Weights of a small image super-resolution model.
Model: arch unet, norm batchnorm, activation leaky_relu, widths [64, 128, 256, 256].
Rows from block 8 of a small image super-resolution model, named by matrix and row number. Rows with one number belong to one channel. Each number is 128 + 32 x the weight over its row's rms, rounded and kept within 0 to 255. All counts start at 0. Numbers have three digits each.
After each channel's rows are labels from the 100 images, of 14848, where the channel reaches its highest value: "peak on" is the class under the peak; "responds to" is what is common among them. Only what is clearly more common there than usual is listed. The data: small charts drawn from random numbers.
# convs1: 3x3 conv (model.decb.0.0.convs.1.weight, 128x128x3x3, each kernel summed), inputs 0-127
# convs2: expand pointwise conv (model.decb.0.0.convs.2.weight, 256x128x1x1, transposed), outputs 0-127

convs1.97:146104102079111033106113085110149125109113140124140122104118096095102115125079113182109106139127120057053112098062130131118100123089159100101113102080053130097095114127146072130093067108113071109091111106110153101076121104115110136148102103182132060119112119106123130101098091113137085119104189113122147080111122117147115116109159126111076149165113157000121095107113122118100108117113
convs2.97:173121140154140184086123116050091116145150123153147098158128185174139155096126171102067156151145161131154090137120109158069108138116147203187148146127167137155166123173192131115126151154127123126141159168096161126116110136109074175153084163157119181160163112106152089188154119095161133169122162131080046133093128129127098133185092116074105097139161196101152122132094129138116121123129
peak on: paper
responds to: radar chart

convs1.17:088138143117102167113101158096096105125101124124117128148087102145135105159073122088121099054122150121112136081102127138099149089086117065084092113225110066143106114146182154131090141129131063102130097129128089114129127125127129123119134122080141103125134130131154156164119081120127076126087112107202157159100132158149107088129155189190092166093152180124127117156074090125159010090141
convs2.17:145118073185113074114142155138118145095173089117188099145110139137134117166191158109146113134099092112144126161168140138109127181141104131117126139129139126119140125126078144166156167037137127128142113149199165085170150134126095131142133088107145101105138126117124150099176130121209093099163091125157174143120202143122148135118115089102168093133128125160128138174187161121190175110208
peak on: data marks
responds to: heat grid; items: eight

convs1.35:093108128086133061120120112117153129116147139141164123101125109104121136117097149143131090106141135075056162165085151140152115146115136085110089121060069141135161103159113086153095108094122074144115087134144135084068144117129158169137123109150150120118149152088099095084176137132112139145136169143132141065129176159143121117098171069113056151138144156002130109141025130143078108118088
convs2.35:183138150065109182133160126125073102182107111204157113150110116108138137169195092118126140116127162066120160116096119187085162092111141167140114144190158102128130147149157132122146156160109130136137120189136091089134104072129170181088138146144146209162147098145175118163165136166146114146092189119084096132177118127144113083188154145088071183118145120101081090113133088087130104196133
peak on: paper
responds to: dark theme; dip in the middle

convs1.120:146156101116103060103111106079100116114123081109128099109127078152075119107127083192094131109124113131099107124202123120115077119095119096089156146098084118098066121108083187114099036119091117117127184082120084126144119098100108118129097098078120081131127081102110127156102084095119108104108110118081127110104110151078089136100124112114150099147063096090112100048038139110164123115147
convs2.120:167101152126151147107099129105065131117141119132113081131149093101172086119139113157161113089146135062043126105147150124143112121124154158142145184124181076170093140096125162181117108118105125114115116131141166145198141126117132138143159160167160192203214115085142135154118209146163099101099083139147160129094144106120099143132162167176144087128126095130161132106094153123167147151122
peak on: data marks
responds to: histogram

convs1.88:171097121136089112109073137145126113104111078102108137102123162070111120157178126126114142145111079112155095073081092068144125146072072105141087133069109140158163166126143099117133073116132112072096198129103116157110076154107095078080110137156107111098068149140122117105099085148121096093139136075143183098108126117060131071106131138105145066095074122049127137079180115107097123119123
convs2.88:162063200101161101116130120181136128098100192142140140091108150159193126137161129161139113167102196101123111179113149143119107114127194133094158160174075122158119146114141125100132118164114136137182145111089120090113110078110124076172147155068110152148133092141077154175103073163161147133139182095174156155112099150161124206166113150143055134109145105090150146135078122133146127101103
peak on: paper
responds to: one colour; radar chart

convs1.95:140143093130126120120090099103146108097130078105163097136110087157041110122145094189107101114109122149114098141188112106109089116085122121100167113102109162072113144105153185103069040088095163145124185071102133130166095087106094094107102076109104083111097085106106163186154104086104122085122151116079123086114099154090093147086146106125151113130083130157121086105090118077111077111174
convs2.95:138115155105135149149137142171083146107134086095109123132140081141128115185177161128135085129151163097112155163144105108151099117181112109174144165154135137125111201134134099172142091123083204098110170161134091141134158084166213115118130114122113109150146144133152181110157103149118080060123162112158122218108205168147151152127075102092085047105146154130092098159155146132088122137134
peak on: data marks
responds to: one colour; histogram; rising

convs1.32:146053157075138074142133149129140169153159130164151178143100144081158159160180139099161130084148110092151165089088158144159151172097122125110115095073081087151179154174206064167161173145171058110130164140146115140085126155153136151146158129183122153155113158146121145112167096135172134144150126134120165093158167092123132116162166122127130096111116106031173149139111147150104111151072
convs2.32:154139094130101183091171123085160103147158133210182143157074173110126119130165098106096161162118141085132172095093127136089120134110120148193080099169175111101180123152150134098148148215129148185147159169106100153111090094102140148103151182126121137156090092117153159164202085112118173139099127143155099132115136114149120099192134176141085154151105156069124107163187121099151110148188
peak on: paper
responds to: one colour; radar chart; trend: flat; step chart

convs1.38:176103124151070067112121110161107118151160087117163123106091104116080107180182103156137099066121100100135079134113115086136087146084090126112147098042092124097114156116177120111113091117127089147115175079103080163066116117119116083079118112153087069129097097127097135090127103091103143131133069090115140063123112141079068135102121070104141092085083100127108122113052132097115125113145
convs2.38:132085112152089103148133134100105097110097138082174131097142097122117100104087151132173173127131096124061182131162121085146093137136139152181086135121103102090178174107148142139113125145153113148158171078153195103095153142135139103125173137153191079103101146190080117116167156187140166131190155132145087156150197126096156151134168146129092144127128124123131147118132141093098182070132
peak on: data marks
responds to: items: eight; stacked bars; bar chart

convs1.121:136094134139108069145112112112116146149167081135170154117106146132076149168133088147115106060141096098107131168078142071163092147084091125109157080123082117124120134146134061134087066120138081169111144116142084161082112132149138137132132126122105102132099141118074133098136096130144189123136036073111136048146130079068105154124140068091127079120075136091139127097048161149096093157134
convs2.121:112131199111160152044147153103145098164155168107164128111108093198120121116119074113227103189138100132135098155177200184152167123157096145217130137142151078118132160143162168118168105107138061134074085110208147126101155075051177081076156132174127114161088093156162155098170141124152132138149152139186165067178177129110126159123134151130158145120149109132138099124124094086145135134115
peak on: paper
responds to: one colour; radar chart

convs1.125:177100109110082104102096148130147117139155070139122148128069127094111132172185107114135130091122081102158099072087117099131129153062060134099136115139123114155149170134191094130101106112130116094098166095109095169086074130127110082059127096180099071126084130121109165111124081110123108106126088090144200090116124094076089095123149113122150097097075068073128119071077142110091090102125
convs2.125:103139152190142164134118129100141080178103162106146168170108163114062145130105178145116174163123088083194132095159085096109150098068168166140118112131142148135145153131121106065140139140203171184150184158085090093109094158096116103162173110099112111130110063111132122070139180112116227112098193187155117133147100128103118121127138132139128154135126137152138151142144105150093131169138
peak on: paper
responds to: one colour; radar chart

convs1.60:096151137111095143135152057070134138115118124112111091156079066121065106089099093123125059165125115122043117099144122089096087122103132095074119130140062122059110089117104138104095102135103109097093114119107114087152126091117128124124110096112099071127117105117178130192121104085102108151111198097155102112138110197069123123112118173168054168136118190109136101154103126110148081104146
convs2.60:144135112137138146138113077198089113111162159126113068128087141153082066177143155032170139177135124154117114159161098101122154119181083107091157164093115082134097096104127103135163139119091115124142121151161213118136152068141137145168092131109101119142154117111092133116125156128147095125115143110112156163118143133097082203134113087130152115139126095167121041107123203135218089107082
peak on: data marks
responds to: heat grid

convs1.122:080131103099110089180132102101129148135112120152155129107130075137067118083083080177131124176152127121090160110131152099129064108122115115075131179084073159100126096134087113121075042140124139119113108097147114082137120104134130171163128104081102074152076111133145113165060103106145160169143245105122105131147148109102114164138128139132090115156095137093162082065176167148112105134094
convs2.122:141135145131141160131164135138145173162145181182118151115091124090098140079100082141101177162166135141163183122078142119112173113123132099172118112138159180161117119116167149104115057144189145157178107178103108124094099162163147148131117143187108160239138099174136087122158089112163138101149146162135110145125131094084144098133130148156112086090125167124111101203129116116101109151157
peak on: paper
responds to: one colour; radar chart

convs1.45:115119096121100196104105082107183105079116158098108092136082085158064093127115084125094091142098102167129109085114090097080099109094130113108174121217104135101089116102128107095084140122095081090095089129103144109169112089099103112104094090111116093087144085119172157177086121089113105110110164100176120168104083170119105119097139182163103137089110172167109092149106092099158083086093
convs2.45:093143118155155135148132117063158116155102158124061152147147107150163152126067184132131157101082116122128103126141140102103109105122151096095156154088098147178160107172103088123197156148175085088177150066173073116169133096107090049159082103142103141103108134120115088100118080115081151093080184070163107136105065149129151105115122148061120171093093072191161126112118145181112058138112
peak on: data marks
responds to: radar chart; items: eight; heat grid

convs1.94:191122119125089092087077159153119124128141074125112144127103159081111138149170100105139145111124101084179092090079105089151114146066079090112080103088137107166130143133129093133135098108133118100081143073124074150103048149107120096094124114171091084119080146131109117080123079145125113082144088082104163138121111093079101093118124077099151074100051071079109127062137127105092088139121
convs2.94:134061154122049071079131158086117063158103155140155091145108133140134143121164158127150162142130156092086145092119145162118094126108129168120128138174132140089117102152174091112182111226163124169077143130089119147110139101124138086132186140147140101133101127111105181201134092148048124124053145067142156118124149187139133156153086118137137156105124108116067072159121155139149089138081
peak on: paper
responds to: one colour; radar chart

convs1.21:177083144131116128131125165139149136139151055159103167143082157088145156156184136099153181094141107118149133082102140062140158128069066124113108124100116106163159187162180088151147141159154085080130150157132099165115058141153145098086153137174101152152064156158163184147138078136173115120125111084155186143133136084069146096175144165143131090090067104129151157092162133142099099132123
convs2.21:136134164088138126081111130143151134095106158123157166133133125192087139116170124131142157122173140130087096161197139138124098109104160126175163150058109166180107158125079068103166190156162144105135120104116160097077106122138158088198107184160169082081092156153120115114103106142146169147078139108148142129106119213164148158083127119109131155161151111097144173117137173154120114119102
peak on: paper
responds to: one colour; radar chart

convs1.41:011166084093113071121138078098137109098090147122102099117107052145102103068059093137097115110118123152054154123164120163104105091115130117108119115140089115095080141106107169093038095123097187113144105131101112079148162069116107134133097128068146123114139099108129146172103072087129108118095135143109124125109134120141107116104128151136119136154160123063143060129084107096138110096164
convs2.41:114157055121141122038131099155079188102148130157158101118132145123160099109138108132114122143089063157124138155123144160075127122155141192120095064195151082139182103104145113108111161138085119151107082153164150100118157154123099230097184134110111139148071140150177078155141200161163096099087171116115154108129169130166111099145142139158083141152148138090056137107144123092138211158086
peak on: data marks
responds to: heat grid

convs1.10:097094119093151061129108105123133128133148127144165139083121107102144127098131130145125090111132124071105150159081135138156148151114132082134070114077049122098161091163119038156097137104150064134121099095141127097048118121124141151128130092196139106110151147106101089057147125110111132126123152136120155113140161124140106099124165065101073129139138131000137113136051117139084120131091
convs2.10:153151130134120141131101139118107060147152106185145150110072179084107103171121098085090182170134112085139159120073127172137163046174129165117130114160177095141192111097134112162156082185131151121102132192101127151076136115135142178079115162086087164150113178143157118155131095133146103096086140103153090114124122097119142120191130151099083143084070145136094083126092093119154086149194
peak on: paper
responds to: one colour; radar chart

convs1.101:146121109127107106094094124173182119132141039138161138164065133117119120160175093118129138102121098144189128097144123070125106132069069147084156112139160129134124189133186104120095121150135096090122189104119093130138052117121106104081132090193089087135071126117142145130136068108151125085096135074124176093131124130104073114139158117127154088106057059121123114061101128117131076118157
convs2.101:176176137153162175164195095123143086185177119156164134158200126117080070140141097114110135143158188119103154119105162108117114139162101119118126071143157093105159092107167073104141118139129105149085100118080085170075128174175132180133163142108084170165099130124184104157137065130169154083102184173143085152146094113202163108107105130153131153158062155102083166155115163085108094140105
peak on: paper
responds to: one colour; grid lines; radar chart

convs1.91:099090101150092158141073104097148097089123124100134073137110075130084095082072090132081086189107110118082112121095119111088086085098115137094168145177081178099094103106070085096094113103093088121093068055101149073156137081099108111108088108094124083104114080082148115148101157100093123129106171113184099146094107136157141135094121137140075118127126151171105089105170111104127134142086
convs2.91:112112050139115138156126175152169080125146161091140196096139121086170075127118131139135130099135098075121155160175160159144087111171090071176152157101156112166104048144146103150135129084141096118096147085184151118158145115092134102119102130120120107137147149096090145105088076102120138104131166131229099054159214140087114110116100090148113083156106076112143161157109174088104126125152
peak on: data marks
responds to: one colour; radar chart; dark theme

convs1.40:101132094104117103131122095118169094089136195109127079164152089148095101072131091134072096127095133103063124140136084122114076129139128156104178135122060116090097147092087115079094138090077152143063116106094135101116137070099087115105081087115131141108145074085143127149141183080090121134111200170144114102120097132122149154098138173137091193132188128153103067161117115074101172137112
convs2.40:116131137157085158126136118153140097133133208135141109133123126108140120147151104110088115094165126110160120130122133180190129117169083119137147102145114180132099103116141143154171135124116159096131109134123195152124130128058081169161128122100136191075179181152130197059139105145171137112131112143146183143139163130076163130079133144036133200150120123147136037140108098081160136079116
peak on: data marks
responds to: dark theme; horizontal bar chart

convs1.81:209106136107107098103126162118129149168138064145111156141090168084088140145204130107144144131154091100142117083089130076140140149066066128109121103106131101152162157151175090151168101139156104078126159106136086189100050160140132108098143118181085092144077149138124140127127077133151130118135110072129181094141124115063094099146129125115129074089063083065150161084128157142096102130127
convs2.81:174130138099141107093131123149156094130113092124114121145151131142100133122078073181147139125085158163142133088158117117142149068076136121089142156138087157146097153177138133134111139111176065165149206151089033147122124164107094128212091195121144147122051114110082112178112086126138141149129118050108138119079116153070083148105135132092126142181114109145102183071167188151115121106109
peak on: paper
responds to: one colour; radar chart

convs1.77:118104131098112103100095100122177084090139130103121080146139108128108104088100135135101083124102125075084061105158108115112088096108149097118129126054095121098102123077081123101080129094058076105081101076088128111145147084091084105108091160091135087097128065091142138168179092113095116100131163115201071126116107166129171128109145120147121184107161163167107073167072152092143115097114
convs2.77:133076154197116149132071114166146105114181113193142081119157105052100124168148109157146124102120145121121160163117172101113099084114131111079131148132131144117149139109177050178154160101074095111180106164139186078132183180114170158110134134145143122138176154104122144100111136176110110116107182166135141113118205101108135107165129108084066099151159064149150043085130152118165132115147
peak on: data marks
responds to: dark theme; bar chart; items: three

convs1.96:122178092115130093105100084118121121100126153108139109130090038144095105129097091147114091084120126123113119118141124153121071105110175113048105123109147135076066131116136179105059069097111157137112145058114145090079143096101109126135109083162137066113148107103079143108103123097099107109110054143106175102120113095168069133109148109125133151149165134085109062141051104097109061121153
convs2.96:067111125162118134130126112182124118129086043150078125155183143109058068089099076138144108115105140109196138102138113131194101150172133132110109121111104131132150158146077181086094128161109170124193113158132125167190141127103068157152178148136081107111155081127133105126173154160178148086159122124117103094096159115115119110117128096101136091119207101136133134127176142141097146093138
peak on: data marks
responds to: heat grid; area chart

convs1.126:160118099093104096081070138145144122126147052149154140099071118114143137135146112166120146126120091101130095116108120084128141128045074089086098124051130133142123134122164090128087105113113124101130127092121105140115062118122096083085120086178097085134086118110099131098122068131128125082111126081144147119106126123122085093138168091094123087137061047048117103055116113124068067105115
convs2.126:136145213110101173080129110109132116146088089176128143191131153132143088144171144141128182175123155115154125103134152106120180150106147139163110161141168140140150113141125193180097131194155143162113122126100131146152115122111083184140099176106080176159092151120172181130166125172133134129102103124095096186200144141085165121143097176091112186173078149097111162119123102146096114158160
peak on: paper
responds to: one colour; radar chart

convs1.108:110175101105122065099142080123109109095103096109137086115124078145093112105071134171102107106105137185074115173150122147099104110117151085087136118127079142078074106096120175091081072128078147140130143101103098096090117078092097127110091067123116083124125099095109085081130081086097117115099071131103099045110090194127123147110120114139138155133147125118111074125082115108127042137168
convs2.108:107146139108157111091124099093148143129185075166109097116131105144138094088158139120106087120099166138145186135094158140149126090124223110188113168139115122128133242117143184087101149098125160196117177124130185112099147103073159122150157143123171160112162086190153136130161188140113103119151073150180142162219161132113103105121155157135184095145094134179149085161141072164104152126145
peak on: data marks
responds to: heat grid

convs1.117:058101090118084100096099090113127080085092131091111094134104069142094095098061097132085078094095119132114087179140088124098089097109128150091144160124111122098093121087122115079084089090083138148108124068091137090115160095096095124124087099093126077091117090110103147140090107079100131097109108136090127123090073088145086161094128086101126134118152118081084064114053086080117120126117
convs2.117:116117157111094119120182105089159151135180059119088157108145116137172097084107116155136073117120147118066180152122135099094157170218096156143091167141103097138171076130080099157130100113115139111128145165163156129142160112125116113112197145152089114113147145127119042157163135173163132138170118153176093170119154089109107126091177104073098100154193087120139116090069098064161162123116
peak on: data marks
responds to: heat grid

convs1.73:141129125079165070087113130118115148137172156157153146125137131124158147125172154115140067083132130073110145163075137176162129159136167094083085067106102096143172126141128047152119117108134071150091126113118145138090171137121124175177132108171143135108165172101071126100166155102122171130167128157081185097138151095172101158129158064072112162124160103056118094161072124137096110159066
convs2.73:153164110168090161147080096103139067159121124145139124187090155112075175143115069132041145198129177082137167119076091111073166089114092153149132137170156098157143120193174174067094109165110167197094151143099094178161111095140092122097112157131108187151167146157170113206134127123150126120110123101148148161094079108124135103195093134119115133094096118128122112150092163135132118163169
peak on: paper
responds to: dark theme; dip in the middle; ring chart

convs1.67:049142134094122152154146125113157108112096078141098103092094092106089152115068079107133144140122112207097151097140130099108154106096121089114082092200154097105124136131128163122068159142127191102179145178135104082172076108127130118098130110097118104133098121125167117201126065091112111142108208086116107132126132156077145105138120212167121141143069160095142111132157109134174080111154
convs2.67:210141092122166167120159071170095175093135153170150108176105101114104130127154119114132131155146132083125087119132124107118139137147118157133135166135153128145140125125134143181075069114091159147156137192140098116111160145093168165078124141113125152196117155098163145143150134128120023160076176189168113140111131121131104181146121179096141098090127160035128106117074100137174146165127
peak on: data marks
responds to: one colour; radar chart